A small image diffusion model, trained from scratch.
Model: 29M parameters, arch dit, activation gelu, patch size [4, 4].
Training: soap at rate 0.0021, 8100 steps.
Data: 145000 training examples, 7.2 epochs.
Rows from block 10, named by matrix and row number. Rows with one number belong to one attention dimension. Each number is 50 + 10 x the weight over its row's rms, rounded and kept within 0 to 99. All counts start at 0. After the name is the row's rms in percent of the matrix's.
# q: attention query (model.blocks.10.attn.q.weight, 384x384), inputs 0-76
# k: attention key (model.blocks.10.attn.k.weight, 384x384), inputs 0-76
q.217 122:28 68 50 47 62 57 43 63 59 44 45 44 44 50 58 71 46 51 43 55 49 54 73 50 54 38 36 67 27 53 41 55 49 61 40 50 40 50 57 59 49 42 61 43 43 48 47 64 52 48 44 39 46 51 43 54 58 43 47 47 72 58 52 51 69 36 60 56 32 52 63 46 64 36 70 55 34
q.218 121:45 57 57 28 48 58 56 47 53 49 46 60 39 43 50 43 43 41 52 54 62 50 68 47 51 46 33 50 67 56 38 64 03 39 53 47 49 53 51 63 48 39 54 45 55 44 49 26 19 55 34 79 53 64 46 51 59 34 57 49 39 45 49 49 46 61 54 66 65 40 57 43 52 25 38 43 49
q.219 131:75 49 45 65 55 49 46 51 50 50 67 41 40 60 50 54 61 47 50 58 43 51 55 46 58 60 48 41 47 61 43 62 34 42 45 68 54 37 49 56 67 47 57 39 38 59 42 39 61 54 58 76 58 48 45 50 51 64 49 41 48 56 45 55 62 72 43 42 50 61 64 34 54 56 67 52 36
q.220 115:58 40 60 55 50 36 50 49 52 46 47 41 40 54 60 37 50 55 56 52 31 42 35 57 45 36 54 61 25 62 57 41 42 44 56 38 57 55 45 47 32 25 49 47 68 72 64 35 44 55 56 70 54 54 38 49 24 46 60 42 43 46 50 47 62 72 43 39 42 44 47 43 72 58 52 50 43
q.221 104:54 60 47 44 46 44 45 57 56 50 50 48 52 53 40 33 51 62 57 34 58 56 56 60 58 58 60 40 50 38 42 55 47 53 57 61 65 38 48 59 36 58 32 24 67 24 40 59 22 51 60 53 56 59 43 61 55 43 50 66 47 48 54 47 44 42 53 44 73 59 47 43 59 52 64 67 44
q.222 114:59 58 54 47 54 52 42 65 61 55 63 48 42 56 52 36 44 47 49 58 56 54 56 56 42 53 65 48 79 39 55 56 53 66 55 66 81 50 50 50 51 49 59 51 36 57 51 48 44 49 51 60 64 33 37 64 45 56 41 53 32 63 28 56 62 57 46 40 53 50 66 53 56 44 36 49 59
q.223 134:44 54 53 66 44 49 40 51 53 48 53 45 43 73 54 59 37 44 50 53 40 49 72 68 59 62 56 50 38 70 50 53 22 48 80 57 51 43 53 89 39 38 33 61 39 35 66 52 50 52 55 57 52 44 51 54 40 32 40 50 61 55 57 46 54 52 53 43 51 54 56 51 56 57 39 45 42
q.224 124:40 46 53 43 45 47 41 53 52 51 55 47 47 63 41 45 46 45 53 43 50 49 45 56 49 58 57 63 46 36 44 47 42 52 84 34 29 52 48 42 47 63 57 59 47 51 52 45 52 59 49 60 40 51 53 48 53 45 60 36 43 45 46 49 49 33 52 47 19 50 32 43 42 46 35 56 75
q.225 112:55 43 34 67 49 50 57 43 46 53 40 59 57 50 57 62 49 50 64 50 55 54 39 49 46 44 57 53 53 42 47 56 74 59 38 22 57 53 62 24 28 52 51 57 66 56 39 44 40 48 50 49 57 53 69 44 44 48 23 33 70 52 39 58 38 46 37 45 49 48 49 40 53 47 72 61 43
q.226 109:54 47 57 52 59 56 38 53 41 54 32 55 76 29 51 44 53 57 53 57 44 58 43 62 52 54 41 48 67 56 62 38 54 43 55 42 52 60 45 24 55 54 41 56 31 44 56 46 39 38 48 51 54 48 40 38 45 52 43 44 43 63 40 36 43 49 58 54 64 48 40 67 52 61 49 50 47
q.227 118:48 67 43 79 51 56 43 54 64 57 46 56 59 75 46 48 59 57 44 52 48 44 61 32 39 58 63 71 37 64 72 54 58 62 78 35 48 48 56 63 50 51 62 48 51 19 48 52 38 43 46 48 62 32 45 48 49 67 45 41 50 43 70 44 32 48 57 56 43 45 43 36 47 33 36 43 49
q.228 125:60 42 50 56 48 45 39 57 51 40 53 51 40 49 53 36 39 41 41 29 50 44 40 55 54 53 46 23 60 41 38 46 49 49 48 60 55 51 57 33 26 52 41 60 48 55 41 67 65 51 59 73 41 62 42 58 50 50 49 49 57 37 43 39 54 41 43 56 63 48 44 46 58 42 48 55 45
q.229 128:65 62 40 34 46 54 44 60 27 61 49 49 52 45 52 54 61 43 49 61 46 61 58 54 37 42 29 28 41 53 49 53 74 53 40 66 51 54 59 32 41 58 38 47 52 49 54 48 50 49 49 53 59 44 41 46 46 56 51 62 30 49 54 41 65 39 50 48 52 49 60 45 53 52 51 63 55
q.230 121:49 38 47 61 40 47 46 58 59 68 61 58 52 33 55 32 60 43 48 49 54 42 54 41 58 47 65 41 52 57 81 54 37 50 49 42 52 37 41 65 33 49 54 52 57 54 59 15 45 51 45 77 37 30 59 48 37 51 56 45 44 50 52 46 48 56 45 59 67 49 50 51 39 63 55 51 44
q.231 116:53 69 58 58 44 61 47 59 64 49 50 40 36 49 42 35 45 38 62 53 51 42 37 72 50 52 59 47 49 50 26 37 49 68 41 28 48 56 51 52 44 34 56 59 38 31 43 29 50 51 45 54 53 42 46 36 34 52 62 43 46 41 51 46 55 21 53 49 39 55 46 53 44 50 42 45 73
q.232 117:39 28 51 55 51 50 51 40 61 45 23 60 48 39 52 45 38 63 46 53 54 51 43 40 43 46 56 50 45 36 54 35 49 22 51 44 48 42 49 37 40 43 63 43 60 42 66 69 56 61 43 54 51 63 30 58 50 47 37 52 49 61 55 53 39 63 54 62 44 41 48 73 72 45 31 53 48
q.233 105:45 65 49 42 45 53 46 46 57 64 62 44 55 65 51 51 45 42 48 46 31 71 53 52 51 59 50 59 51 28 46 41 39 48 39 58 37 66 41 35 63 39 57 50 50 39 63 72 33 49 29 18 43 50 57 52 50 44 50 46 48 54 40 49 45 52 45 59 31 46 50 56 40 31 23 47 47
q.234 120:57 67 62 71 62 51 61 58 45 47 42 46 28 47 43 54 46 57 57 55 57 50 49 59 49 57 64 13 43 45 24 60 82 37 52 38 51 54 45 45 53 43 34 34 50 52 48 53 29 55 55 47 44 47 72 36 40 50 45 48 40 51 55 48 44 40 57 59 55 48 46 62 52 39 59 57 56
q.235 134:56 68 54 45 54 51 56 61 54 50 47 55 61 50 34 37 39 49 36 46 62 32 37 58 52 33 47 37 71 47 40 50 31 60 51 32 44 52 44 51 47 58 55 61 39 38 39 61 26 42 47 71 49 52 43 33 71 46 47 48 30 45 43 48 50 41 51 50 64 55 61 57 40 48 43 50 37
q.236 116:62 38 50 60 50 46 47 47 39 53 78 44 53 45 33 39 40 38 54 46 28 52 33 48 48 56 48 49 52 51 42 54 48 48 45 40 56 57 59 47 67 50 29 67 56 54 50 66 54 50 64 59 36 33 52 48 55 59 54 54 55 46 56 35 47 40 61 59 78 53 54 57 51 57 62 47 47
q.237 126:46 47 50 59 49 55 47 54 37 52 46 46 62 60 63 42 44 40 34 52 56 59 63 45 51 40 49 42 57 56 38 76 63 44 57 64 56 47 55 55 45 61 40 58 56 49 63 41 36 59 40 42 49 30 44 55 45 67 45 38 54 41 47 60 46 46 50 50 57 47 56 51 60 53 64 39 52
q.238 119:56 57 55 66 37 45 45 52 42 46 55 41 49 62 51 48 41 49 52 38 37 55 45 42 38 49 53 63 40 52 48 39 41 30 75 44 50 49 53 58 41 50 41 63 36 51 58 33 51 55 67 45 54 36 45 34 47 52 47 43 40 48 50 48 54 63 41 40 46 58 37 56 56 47 21 53 61
q.239 123:48 80 59 27 45 65 38 51 75 56 43 60 45 62 47 48 53 59 54 62 54 56 58 47 46 46 54 56 57 61 61 67 45 46 61 48 68 46 44 73 57 30 36 51 29 39 42 40 50 55 40 56 45 49 42 54 44 54 33 55 43 52 61 61 48 41 55 46 57 57 58 56 49 34 29 52 56
q.240 114:41 50 55 47 53 57 43 50 37 53 35 42 59 46 49 35 59 44 53 62 78 61 44 43 43 46 49 51 57 38 45 53 45 54 47 39 59 57 58 26 65 51 63 33 56 44 64 68 48 45 53 47 36 73 52 46 38 58 44 63 43 48 55 53 42 40 47 45 40 50 46 54 61 58 36 37 49
q.241 117:53 38 39 62 43 57 55 44 49 30 41 40 71 50 53 40 56 61 51 55 67 59 55 34 61 41 46 39 47 35 41 56 79 56 48 51 60 64 59 22 58 43 41 32 60 58 60 58 69 49 42 37 40 59 46 55 44 51 62 65 48 62 76 46 54 42 57 51 58 35 47 55 53 39 50 46 62
q.242 127:54 30 47 62 53 46 50 53 48 44 45 56 31 43 54 20 54 45 59 50 56 52 63 51 46 68 59 46 29 43 43 61 58 56 42 45 35 53 57 76 49 52 26 38 61 41 50 26 49 44 37 36 44 32 56 34 68 45 60 59 55 44 49 49 55 30 49 42 80 54 43 44 42 58 55 44 64
q.243 113:62 30 59 64 50 51 45 63 48 38 60 56 42 56 51 45 52 45 49 46 69 51 63 49 21 44 49 44 35 66 47 45 24 51 50 61 46 44 59 63 43 59 40 58 65 48 61 45 68 52 63 62 43 65 57 64 54 47 63 58 55 64 43 51 76 48 44 41 56 53 48 63 55 52 53 56 54
q.244 120:40 36 45 63 45 47 56 48 63 51 57 46 53 39 48 52 43 49 38 54 48 37 73 36 42 48 60 47 73 38 56 49 62 57 47 50 57 45 52 44 39 43 55 51 45 36 57 66 45 49 23 43 30 50 61 74 39 45 55 40 48 55 51 46 51 44 53 59 55 51 60 46 51 49 59 55 33
q.245 136:59 27 48 44 63 50 56 45 49 63 53 42 58 34 36 36 55 54 58 46 46 46 40 42 44 50 44 57 28 43 59 46 47 49 27 52 54 49 55 61 59 44 62 35 70 61 46 57 59 53 53 63 44 36 55 61 54 47 52 57 55 47 54 45 62 36 57 44 50 48 41 59 53 44 44 55 46
q.246 118:39 24 45 48 47 55 51 51 61 52 26 61 53 44 43 66 48 39 50 56 44 58 58 28 39 51 32 85 41 54 47 33 68 69 23 33 46 47 54 47 61 77 54 53 63 46 37 38 42 59 41 41 47 47 53 62 60 59 52 42 60 54 48 46 36 46 62 41 56 52 68 47 56 62 35 59 45
q.247 109:49 57 47 35 39 47 73 47 57 49 56 67 56 48 58 53 49 60 60 49 44 39 45 67 52 48 72 75 64 48 68 31 63 48 47 69 42 54 60 37 70 26 36 49 28 39 47 54 40 58 59 34 56 46 39 41 58 46 58 50 40 56 40 54 61 42 47 45 49 51 56 60 43 52 49 39 80
q.248 128:47 41 37 28 51 53 54 54 58 49 35 50 56 56 38 59 47 39 32 48 46 50 61 33 57 47 27 52 43 48 36 59 64 43 36 44 39 47 49 39 62 65 43 75 36 43 50 34 58 53 49 34 43 60 62 51 65 63 54 43 32 60 56 56 42 41 59 34 52 52 41 55 57 47 69 50 47
q.249 134:51 44 37 41 53 45 41 61 51 53 46 52 69 37 53 42 53 50 67 48 45 44 61 52 54 46 51 37 48 49 37 77 83 56 24 31 50 51 49 31 43 60 50 36 54 62 37 44 49 53 34 47 41 32 50 67 48 48 52 61 49 38 50 48 47 38 56 54 71 51 54 51 35 51 68 60 60
q.250 117:36 48 57 46 43 35 45 39 47 48 41 57 48 42 57 58 39 44 52 50 51 53 39 44 52 52 53 63 47 49 53 32 41 33 76 52 46 46 42 33 64 59 30 64 52 41 66 27 49 51 48 53 57 61 26 64 50 50 50 53 43 57 28 35 51 44 56 17 33 41 55 58 71 52 39 56 67
q.251 110:49 41 48 34 54 55 51 43 56 56 64 65 48 69 46 44 40 32 61 49 37 54 52 48 42 53 59 59 52 41 60 41 53 54 39 84 31 49 50 69 49 46 43 59 54 43 56 49 50 66 47 39 59 62 47 51 71 49 61 53 34 57 42 59 69 50 45 49 61 47 35 50 54 68 56 58 63
q.252 125:62 56 55 51 37 65 61 60 47 52 34 45 53 46 60 51 62 58 56 44 59 68 54 53 53 52 38 56 48 57 45 40 67 58 34 30 67 58 42 52 60 45 47 65 38 46 66 37 37 47 61 40 60 76 56 44 40 46 46 55 70 52 59 52 40 49 37 35 54 46 26 32 65 46 48 55 54
q.253 115:55 52 35 46 45 56 43 68 52 46 60 48 50 55 49 67 38 50 59 60 28 54 60 49 43 52 49 64 62 71 46 51 32 74 50 41 50 52 34 56 49 47 42 47 36 65 39 40 64 50 52 43 63 59 61 56 42 54 58 58 42 53 49 52 40 58 59 51 63 48 52 65 61 45 48 35 44
q.254 121:58 49 41 60 48 57 41 55 45 48 51 60 57 55 61 40 52 49 58 58 43 35 66 50 38 52 39 68 54 40 58 43 44 55 43 31 45 56 53 53 64 60 15 44 19 58 39 34 41 61 48 81 55 53 54 60 67 27 52 49 64 57 56 49 33 36 56 57 60 44 51 47 53 27 56 51 43
q.255 118:58 47 50 47 56 40 57 45 43 65 38 63 57 31 42 30 51 52 45 52 64 56 61 47 33 54 52 30 54 44 33 61 40 36 38 59 34 63 55 32 32 51 30 50 68 56 46 47 52 56 45 60 34 42 55 56 59 42 54 48 39 56 37 55 47 43 52 55 65 43 51 43 43 46 61 54 26
q.256 099:56 39 48 42 45 61 50 49 38 55 54 55 53 71 67 37 65 68 62 40 49 52 44 44 58 43 59 46 34 54 50 36 42 65 52 54 65 51 39 58 45 63 52 71 41 47 68 60 38 47 48 45 42 67 31 56 43 45 59 52 29 38 41 48 57 56 58 60 36 48 50 35 70 46 55 50 52
q.257 102:65 52 40 55 47 40 52 31 45 67 54 50 47 54 37 62 42 32 50 75 45 38 67 42 49 45 48 50 63 47 45 39 48 53 33 31 57 45 40 31 47 56 47 52 54 48 52 63 40 56 40 53 67 40 42 52 45 46 54 72 49 36 45 33 46 54 64 44 41 46 42 52 31 48 44 54 29
q.258 111:53 56 34 54 52 38 54 55 43 55 39 52 32 55 59 52 44 42 55 48 60 59 49 76 51 56 39 42 55 40 39 58 54 66 37 28 68 32 50 63 49 46 51 56 55 54 41 62 65 46 48 48 37 62 57 36 37 60 51 54 46 64 22 52 51 69 48 58 55 45 40 40 35 38 50 61 65
q.259 101:42 42 42 58 54 43 43 42 40 60 57 63 49 57 42 58 71 43 45 56 59 57 29 46 70 56 46 44 68 65 53 56 61 55 51 43 54 66 51 65 62 36 47 54 55 60 45 57 30 48 53 52 55 41 65 48 37 36 48 50 52 49 46 49 55 46 54 54 42 41 48 28 61 69 58 37 46
q.260 103:47 51 52 46 62 38 70 51 65 38 68 58 52 60 59 36 51 57 42 57 40 32 42 61 34 33 62 36 51 49 42 54 52 59 56 53 63 42 44 58 40 44 43 33 52 52 37 54 44 48 63 44 53 51 58 69 37 50 40 75 54 45 48 41 61 47 36 45 42 60 41 43 43 46 45 35 43
k.217 141:47 60 47 41 48 57 57 59 46 43 53 50 71 56 46 76 44 51 33 55 52 44 39 45 49 52 25 41 57 66 62 78 32 51 63 51 41 46 46 40 63 55 57 31 67 45 37 61 48 45 58 54 48 58 49 63 51 57 56 48 46 38 57 67 51 61 47 51 50 50 55 49 53 38 57 30 59
k.218 143:34 43 44 56 67 56 41 47 49 44 58 49 55 65 49 57 40 55 61 50 51 21 35 43 54 63 56 69 62 37 51 10 47 49 45 50 45 35 54 55 62 51 41 69 21 43 53 55 59 51 54 42 53 60 46 64 42 58 59 36 35 52 46 47 36 58 54 45 53 41 44 47 39 59 71 51 39
k.219 152:56 35 53 46 54 56 50 40 47 55 54 54 46 18 52 63 60 54 44 56 65 57 45 49 59 41 45 52 51 51 30 55 52 42 66 53 48 37 57 34 50 61 56 29 74 55 57 44 53 47 53 29 49 42 51 45 43 28 42 49 57 59 53 57 54 46 50 71 45 52 53 61 54 23 42 48 34
k.220 133:49 57 59 48 48 55 69 58 45 57 47 47 47 46 58 37 44 59 56 50 28 47 42 58 38 53 64 41 51 45 36 46 52 58 40 54 48 45 51 40 48 51 37 51 34 59 67 36 37 55 38 55 42 59 42 52 32 67 52 51 35 61 52 43 45 40 60 75 68 51 44 71 48 46 58 48 57
k.221 131:41 50 52 55 48 44 44 36 50 53 56 53 54 74 57 64 50 24 51 43 50 48 48 47 40 52 65 45 36 52 62 55 56 39 50 52 58 65 64 48 56 44 45 52 47 47 47 51 64 49 49 57 54 48 38 53 51 67 57 62 54 61 43 54 28 42 45 93 60 49 53 47 52 53 44 58 53
k.222 139:49 48 54 45 52 45 38 56 33 31 51 59 54 72 48 42 54 53 57 44 46 49 44 44 38 53 47 42 57 65 57 67 47 49 59 56 46 60 44 37 51 48 40 55 24 48 52 57 37 45 51 59 44 38 48 29 39 34 46 41 35 35 34 50 52 48 42 38 48 49 49 41 62 52 48 45 52
k.223 131:56 50 62 66 48 50 58 42 61 50 64 51 39 79 51 52 56 51 26 48 32 48 46 53 56 49 51 36 46 62 55 56 38 34 68 43 38 55 57 40 34 49 48 54 51 41 46 47 41 46 66 58 36 38 55 48 51 60 47 43 66 57 40 48 47 55 49 41 55 44 42 50 35 29 59 52 49
k.224 137:26 24 42 51 42 53 56 49 52 52 48 55 48 37 46 53 64 57 52 48 42 52 44 45 52 50 60 62 58 53 54 35 53 52 37 52 56 34 36 51 54 51 44 45 52 46 66 41 55 59 82 56 50 44 41 55 39 49 52 55 40 55 39 42 62 58 49 46 61 64 45 60 47 37 49 55 50
k.225 138:57 74 63 37 60 67 32 45 33 48 46 56 46 61 59 56 49 58 52 52 38 54 50 55 52 58 33 39 64 60 72 56 62 55 30 46 46 50 50 53 52 42 50 31 42 20 52 43 71 53 50 41 48 67 45 52 63 47 55 59 54 50 42 45 54 51 47 44 43 60 56 52 47 57 63 49 62
k.226 128:47 42 55 63 39 36 37 51 53 43 46 48 58 34 47 39 46 54 53 59 45 60 39 45 42 45 64 46 66 59 51 48 47 61 46 55 65 48 54 55 64 54 42 50 63 45 60 51 57 51 60 23 55 65 47 68 54 60 53 47 49 42 40 50 52 48 48 53 41 55 49 42 65 74 58 42 48
k.227 139:31 45 57 62 40 41 45 45 54 47 47 46 59 34 52 51 45 43 55 55 59 52 60 49 52 59 30 52 47 65 57 66 27 49 45 30 58 48 46 37 53 42 43 46 56 50 56 40 60 42 44 42 43 41 43 52 56 52 49 66 54 41 36 46 44 40 42 50 49 57 37 43 61 61 29 46 68
k.228 139:67 48 36 30 39 39 55 24 37 67 37 53 50 57 61 51 43 54 53 54 35 53 61 47 55 40 39 56 48 60 55 04 63 62 45 50 54 72 56 65 49 53 50 57 49 29 47 47 44 44 39 58 50 29 53 37 55 46 47 52 61 44 59 40 49 39 57 49 47 52 52 61 49 52 37 56 54
k.229 146:49 83 43 54 61 49 48 37 48 40 44 47 60 54 41 66 27 61 47 46 70 48 57 41 41 51 59 54 50 57 31 54 55 42 51 47 47 57 50 68 56 65 54 58 18 40 43 72 35 51 46 87 44 46 49 57 54 76 46 46 46 29 40 57 55 65 53 60 63 52 57 38 57 59 50 56 63
k.230 137:49 35 44 58 56 32 54 66 42 50 65 56 38 77 61 43 41 50 49 46 55 38 37 56 54 67 53 41 42 57 66 67 65 67 52 39 44 63 57 49 55 28 60 76 36 62 52 51 61 47 33 49 44 56 61 49 58 45 51 51 40 46 43 47 46 63 59 44 45 58 39 42 55 62 39 47 40
k.231 139:50 26 53 46 50 41 53 51 46 55 34 51 42 41 50 40 57 50 44 48 38 44 59 32 64 45 33 41 38 58 52 50 57 59 53 50 42 52 58 21 45 53 61 59 56 58 61 58 53 48 45 60 48 53 58 61 62 60 58 63 54 62 50 45 60 61 52 33 55 46 45 42 51 61 65 59 52
k.232 137:44 38 62 46 51 59 59 60 51 60 49 59 39 47 55 54 65 46 60 51 32 43 48 59 44 58 43 32 47 43 21 34 58 51 55 46 50 57 52 36 62 56 52 67 37 53 47 39 61 44 63 37 60 53 54 56 32 56 39 31 35 52 52 52 41 39 40 53 53 49 55 55 52 32 54 48 54
k.233 124:49 58 54 45 56 42 52 54 50 35 40 58 54 43 38 51 43 52 52 61 62 54 40 43 44 49 49 63 55 44 40 39 45 50 55 51 44 50 45 57 46 57 58 60 16 33 64 61 59 47 64 62 56 28 49 42 52 63 59 38 61 48 52 52 49 55 49 34 60 50 48 49 48 48 49 61 54
k.234 139:44 46 46 59 53 62 58 59 48 50 49 47 52 49 47 20 34 48 35 48 74 46 53 58 32 47 56 37 54 55 42 39 66 37 45 55 56 46 53 64 44 52 59 61 45 27 46 53 64 57 47 49 64 54 36 62 53 52 52 43 51 40 40 63 52 36 56 37 47 45 49 47 48 50 43 41 49
k.235 154:54 28 48 62 48 47 61 47 51 50 65 46 57 69 48 50 55 52 47 48 50 55 47 50 52 52 52 70 48 45 46 39 44 47 47 46 63 56 48 49 52 43 52 53 70 50 50 50 61 48 34 53 42 62 58 56 50 46 55 65 53 38 41 46 55 45 45 67 49 47 50 49 53 56 57 65 30
k.236 143:52 51 50 36 54 46 42 52 56 46 59 34 36 60 48 50 40 53 58 60 68 54 64 61 56 52 42 50 63 51 58 57 60 38 57 56 52 44 58 50 52 55 50 56 72 54 62 47 48 56 54 45 20 41 50 51 60 66 56 50 58 41 60 57 30 50 46 39 45 47 54 48 44 41 46 66 40
k.237 138:42 58 54 49 55 46 56 62 43 37 38 55 57 66 45 37 55 56 56 50 38 50 56 41 54 59 28 68 62 40 52 47 42 57 60 52 42 36 39 72 50 62 38 25 21 34 44 47 52 54 52 61 42 44 41 45 48 42 51 50 55 44 50 55 52 45 50 32 55 55 53 60 54 57 44 32 57
k.238 130:59 58 50 30 39 53 54 69 43 57 49 37 48 60 50 46 32 49 41 54 50 50 48 44 41 50 42 53 43 54 48 39 40 55 75 52 56 61 55 55 51 56 45 32 89 54 58 47 43 57 26 70 35 48 47 67 52 47 53 64 44 54 49 44 67 63 47 56 34 49 53 64 57 52 45 57 53
k.239 136:55 56 53 47 54 43 50 24 50 49 53 52 49 44 50 50 43 45 44 55 46 44 42 35 43 47 52 56 34 47 59 54 28 48 52 59 41 51 60 46 34 59 60 62 54 72 59 54 44 48 35 62 43 31 55 48 46 45 46 61 39 49 43 47 51 66 57 29 50 35 55 52 54 37 42 45 52
k.240 137:51 59 51 34 37 57 43 52 36 47 49 56 50 52 57 45 43 57 52 48 36 63 40 40 46 49 55 37 61 59 45 43 55 45 54 68 48 58 59 71 72 39 44 42 78 44 48 43 44 45 74 49 44 43 55 49 62 48 45 41 46 57 46 51 59 50 53 42 43 48 53 50 41 60 52 39 70
k.241 136:54 55 44 32 50 37 64 60 39 54 24 47 46 31 62 41 43 64 44 64 50 45 37 49 48 38 47 65 47 39 67 50 65 61 44 50 45 49 62 56 65 44 55 42 54 29 41 46 58 45 46 33 62 53 54 48 51 49 46 48 58 52 58 60 49 52 56 50 55 41 60 59 48 66 52 46 62
k.242 147:49 66 55 54 50 52 68 55 42 46 31 47 61 49 52 50 51 56 23 56 55 49 70 40 62 48 51 31 31 50 57 75 58 41 64 47 50 43 59 43 50 56 57 53 27 38 30 44 49 50 38 54 51 41 59 60 59 62 48 46 58 59 53 41 50 44 54 42 52 58 54 44 52 33 53 48 28
k.243 135:52 67 53 38 43 48 56 51 59 45 48 52 57 35 45 60 52 57 37 57 42 54 53 51 43 49 51 53 31 43 74 66 46 55 47 41 53 52 46 44 39 59 60 51 80 59 35 53 34 55 40 23 39 55 46 49 59 41 40 62 60 51 57 46 48 29 55 63 57 54 54 64 66 63 38 40 45
k.244 126:59 43 46 55 51 60 40 54 52 43 43 53 60 59 44 25 49 52 52 47 29 46 74 54 46 65 36 57 38 44 20 55 50 48 36 61 47 59 48 27 38 45 58 58 47 60 56 57 57 54 52 48 70 70 63 53 71 52 51 37 50 52 59 60 56 44 41 35 53 50 52 47 56 68 50 49 50
k.245 140:57 57 53 60 34 49 64 62 43 44 46 58 52 31 58 50 59 49 60 50 52 50 49 39 48 58 39 38 33 45 37 62 63 46 32 45 35 59 57 67 49 49 62 53 80 58 49 49 49 51 36 36 48 31 43 56 57 51 45 62 42 30 48 43 60 49 57 73 49 45 49 71 36 50 36 58 47
k.246 128:29 60 41 46 41 50 45 55 58 34 53 47 67 59 50 65 43 46 48 50 76 54 58 58 39 53 35 45 54 47 57 51 41 60 47 38 51 40 39 49 61 56 41 44 61 45 41 45 52 48 45 30 57 67 48 48 56 52 48 57 53 53 31 61 45 56 58 78 38 52 56 49 51 36 44 41 53
k.247 125:44 49 46 50 47 51 34 70 49 48 59 43 51 35 53 59 42 59 58 52 58 55 36 40 50 61 44 56 31 64 55 41 57 41 45 34 53 40 41 37 44 45 56 55 32 60 50 49 40 42 38 43 41 47 50 33 42 48 57 32 63 51 63 42 54 51 43 32 53 45 43 59 47 55 36 53 59
k.248 131:34 51 34 51 61 55 56 57 52 51 44 50 59 40 52 75 59 58 35 45 61 40 66 59 50 46 58 82 56 43 36 46 48 61 54 58 42 34 44 50 48 63 42 59 44 66 48 72 37 59 41 31 49 74 50 47 37 54 48 59 57 57 48 46 48 54 55 68 48 54 56 26 44 49 73 67 53
k.249 134:52 33 47 54 66 52 48 39 46 51 33 46 56 26 49 56 50 46 53 51 62 60 40 44 60 48 49 40 39 48 22 57 65 60 43 61 59 38 48 59 43 42 49 32 45 48 53 48 55 49 39 18 64 50 55 50 41 56 44 56 54 46 47 58 51 69 51 62 51 50 57 39 54 35 31 45 43
k.250 134:48 51 70 47 38 58 46 49 48 46 49 47 49 54 51 37 52 38 60 53 18 54 54 63 46 41 48 52 61 48 62 60 40 41 41 57 50 47 38 37 37 54 47 39 30 48 54 58 55 49 68 56 41 70 37 31 42 62 48 46 54 41 56 43 55 46 55 31 46 52 34 46 49 56 51 49 62
k.251 140:58 61 47 54 50 45 69 48 50 40 55 48 46 54 37 63 53 51 51 51 66 50 40 61 57 56 31 43 50 47 55 51 60 69 49 38 47 50 46 43 54 57 60 35 29 44 44 55 50 44 67 57 46 48 48 36 47 46 50 28 52 50 63 44 54 54 44 16 58 56 45 49 51 49 48 50 51
k.252 133:45 45 50 46 46 65 44 38 58 50 51 47 56 51 53 48 56 38 41 52 73 49 58 57 51 61 28 40 48 50 51 48 39 45 58 57 55 49 48 31 56 48 45 26 39 59 65 57 65 52 37 47 52 51 47 49 45 62 51 62 50 56 37 40 44 43 55 34 49 65 54 47 57 47 31 35 72
k.253 133:37 60 60 43 56 40 46 42 61 41 62 51 48 58 56 53 42 47 38 44 74 54 61 46 36 47 37 38 34 41 58 44 45 36 55 33 51 60 62 25 28 40 69 72 45 66 56 61 45 50 42 60 40 57 48 56 55 42 43 79 43 51 37 54 47 51 51 61 57 51 52 38 37 44 35 57 36
k.254 150:45 50 53 42 54 42 62 41 43 50 48 60 51 62 55 59 44 62 51 50 46 43 34 55 70 39 47 63 47 47 63 29 35 53 33 57 55 47 55 58 40 50 54 28 49 51 39 38 67 50 28 38 40 64 56 48 51 45 49 46 50 46 38 38 38 63 48 40 50 48 59 52 52 43 48 48 30
k.255 142:48 41 44 45 49 55 57 34 48 37 48 48 43 50 54 62 49 57 46 36 42 46 46 52 40 42 53 67 33 54 76 50 52 53 18 47 58 49 45 52 40 57 58 58 33 52 52 64 51 48 40 57 58 58 54 67 51 44 43 50 63 39 45 46 35 57 50 66 58 57 50 41 61 67 44 53 64
k.256 093:51 59 45 41 61 70 58 57 51 53 59 39 52 47 57 31 48 50 54 44 55 62 32 43 39 32 47 44 61 47 57 45 31 61 64 41 53 62 53 54 62 62 51 43 61 62 63 68 40 53 61 42 31 50 53 64 51 41 41 39 41 46 41 45 56 62 49 61 44 40 45 53 47 66 50 63 54
k.257 097:60 44 55 57 33 35 54 28 68 52 46 72 54 63 67 37 58 42 42 65 41 40 55 59 58 37 58 50 69 71 41 53 46 57 39 38 79 41 54 55 43 41 49 68 65 42 46 60 52 48 59 45 55 64 53 28 44 47 47 58 46 38 41 34 76 46 61 49 27 38 51 52 53 56 56 58 38
k.258 110:44 38 18 74 28 56 45 57 39 51 66 44 38 29 40 63 45 57 58 51 54 35 50 57 45 62 52 45 48 66 34 54 56 60 51 56 63 64 60 46 56 44 46 47 39 59 51 51 55 45 49 49 36 52 44 36 49 48 35 42 44 34 49 53 35 39 45 75 48 50 49 62 51 47 50 55 61
k.259 107:45 56 45 35 75 36 42 47 53 40 49 61 39 44 39 52 41 62 42 50 48 49 33 46 69 58 52 49 65 54 56 48 58 50 50 40 57 48 48 50 42 45 49 63 61 54 54 49 46 36 54 58 52 43 56 49 40 51 55 56 56 57 46 52 64 51 26 69 48 39 62 55 45 50 47 31 50
k.260 099:53 50 56 46 61 50 58 54 59 41 42 45 57 58 66 46 54 51 34 67 42 35 51 49 45 59 34 60 51 44 59 49 59 47 42 53 61 65 45 52 58 38 49 35 53 68 45 37 41 57 49 33 58 44 48 52 49 49 58 59 34 44 58 49 41 48 40 47 44 68 54 54 45 56 34 48 54